From a checkpoint of a small image deblurring model.
Model: 4.4M parameters, 32-pixel images, arch unet, norm batchnorm, activation silu, widths [64, 128, 128, 128].
Training: soap at rate 0.0016, 20400 steps.
Data: trained on close-ups of made-up surfaces with and without defects, 203450 training examples, 6.4 epochs.
Rows from block 11 of a small image deblurring model, named by matrix and row number. Rows with one number belong to one channel. Each number is 128 + 24 x the weight over its row's rms, rounded and kept within 0 to 255. All counts start at 0. Numbers have three digits each. After the name is the row's rms in percent of the matrix's.
After each channel's rows are labels from the 100 images, of 14976, where the channel reaches its highest value: "lies over" is the class under the peak. Only what is clearly more common there than usual is listed. The data: close-ups of made-up surfaces with and without defects.
# convs0: first 3x3 conv (model.decb.1.1.convs.0.weight, 128x128x3x3, each kernel summed), inputs 64-127
# convs1: second 3x3 conv (model.decb.1.1.convs.1.weight, 128x128x3x3, transposed, each kernel summed), outputs 64-127

convs0.69 127:099095133162134121120085128123146131150121130135112134110130138153094117121142131102141127112122176093123136125121151135120110160144159127119136138129170121116128135099104059139112105119121107
convs1.69 099:099154101141104114141178109120109121154073137149139109155138177127087103128115112125151141133129112146123144101116146152111107130125142123094166150127134158146163120153159138108126118163128120
lies over: dent

convs0.80 113:141144128140152143064171106117122120108129126124110129121126132091163159091136103129115101108164106153164105117104179149159128071157112142112136126185137124142136124140156146105121126145104144
convs1.80 107:111089147086153120166089119115116139114146104147092127118127109200120056121113113127115154130129123129047139130140084137130094157157146115143124155081124129124134173111132144140120162129127147
lies over: specks

convs0.28 117:137132116122098097142143127131157123144128139178110171105156089184070153126129207128119161124133153155186110113120109076146115099140146111155146118133154145105069141127138143143166129126104113
convs1.28 106:127114126107120133142130130129166198094136111087156119120155165118116116155113119085132100116095098130105116159117122085134086146105124117133101152112125120102127137122098125084133142153126111
lies over: hole

convs0.63 111:130129119119115110117126130130187131140142104149152117106096141136105142160169130126162156108128157138124139059120123098118121129125144150124111118129134100135145094100131131093113108152115017
convs1.63 090:115157121140135145123093106105068135112101088101132108123121124131112167103118127184102116157125154122131152106072115131158171163146113117108144143160130156144140160119150124130103101114129145
lies over: scratch

convs0.74 100:139128112142110100087091120124125115167097099135100125126146103163095136116171087117121175139124170118112140140167126113105150127104125150113111097119094171113159106161159103133101125138110169
convs1.74 122:155138158141115145159176110138134159127135158111161140160122166148146106114123134143114141117158088144193131073076119123122079140106135142146150129101151132130131107102117162148149136105158090
lies over: hole

convs0.117 103:139155133161136150156168138121097140070113104151121143142141113163096078094120144153156128117095107117166139129109180151146130128106131147131140054113130120127137134138146150098150123155150145
convs1.117 116:135150128118139085136122097143123116149103112100122130129120142137148129115108123113101162150126106141110115131106110076132125113120126107114109141090092090177114118125090129136114099127152098
lies over: specks

convs0.31 085:117116153136136083127115098130114091133140105094105158129158138145118212114125138131109167117145130081179149130133148149146108075131106099127087156121105144125151071127103133123106121121163115
convs1.31 102:133142136118149168135133151135089147141082149157135100088102129100165091131148120124140098088105153107117124146102134127147124126129102170141101057139160123157117168119110170135131151134140166
lies over: specks

convs0.52 091:110114125128124082142090096137131121124119120133147133155144131133134159128166119120088121108161153122102121098139127121116144084135105119120122120099151128144137091125081105147135155146106160
convs1.52 103:127160092131105192156116155137105163133109111092137139132115129108155109120142103127119085080130174120131132165104123144142117100083113112082152138124135120145168144097102157135114138116182090
lies over: specks

convs0.81 089:118132136154134137110100152114105153155136098107141125100166081149113125146135150129120128121102113162129149152093091116118131160106148134121092154182159115113125166105116144176161129109139150
convs1.81 113:144125119105112127101130143165162151115147129163150099139113154138146110133155151146105148135134121105109136101134162148122122124170083107121172147049138071102136128136130166125093090153153115
lies over: crack

convs0.70 085:138107199116097108148117157137145147127105097160128144132119095123088161108102111127135118122127191109155109097143049152146078121157127118118153135158163149127110087140140120125096127140100089
convs1.70 070:145110106131110166113134152129103106100135153104086120094110113118143077097129104140138157103109106142090111124119132123156112136093108158125114154135139123150082117160106160162112137054106144
lies over: hole

convs0.37 082:131141126151131095151118097101094093077152086101108144080120125172095166093139105139093158138129136127150122157112141154134122171100117147141099146118123123138127120133181127137108127120129131
convs1.37 113:129107179083161125135127128083153143148100163118123132091156108098110093128089151113125125121114113133117136111139130125143111143134136150153137123111164116130163166117115116124146139166141201
lies over: specks

convs0.88 092:142108134131144153120154138107169100118156114121133143105137145150178100092113130168137100131143106152077153139103144167150102123131093156109128143126141124117127157150137146111119114152127109
convs1.88 119:099122120081127108110110107161081130129126107143124154097084079150099136125131110091154153097080133157108119117170110049143141135118150113111168138098130148154130117117117101145123138129137153
lies over: specks

convs0.16 129:108123140138117127157128127123143129147095130113133083154098138123140154144152123100142150094139093145098121142083097056131112106154131128117119136119148145112128100134066104122110151111153138
convs1.16 081:115132118124155124153060139141113118147187154127152121136143102167151141128103108127106118121123080153146134113144081135146137112150123142083080109115132133134124096140120050123096102095107154
lies over: dent; specks

convs0.60 116:121113129088100137110133103133146141111088104108157096135092148164146154137150140123116136112131052114109141144092106115127063110120184131112105194157166129157121104107076130143112159114129096
convs1.60 118:143124117162146115134149089131128107131092152141185148080147098114120145131113126122151155131113172140139124121127131148112168109131136125139130126100166169135144149145112112099178136136066115
lies over: dent

convs0.51 106:162100107115143139174136096108106136179130146128100094088084146134116156136126095115106162094089134121138180133140143104121092139153145107101144130079134116157135135128112076096134102139102141
convs1.51 114:137118127112109121090162128127109133124174098117132164112127091110139085100145160155141092170116122171132156088086127118172138128100145125069143118135104155131147135083157101130138133156093102
lies over: specks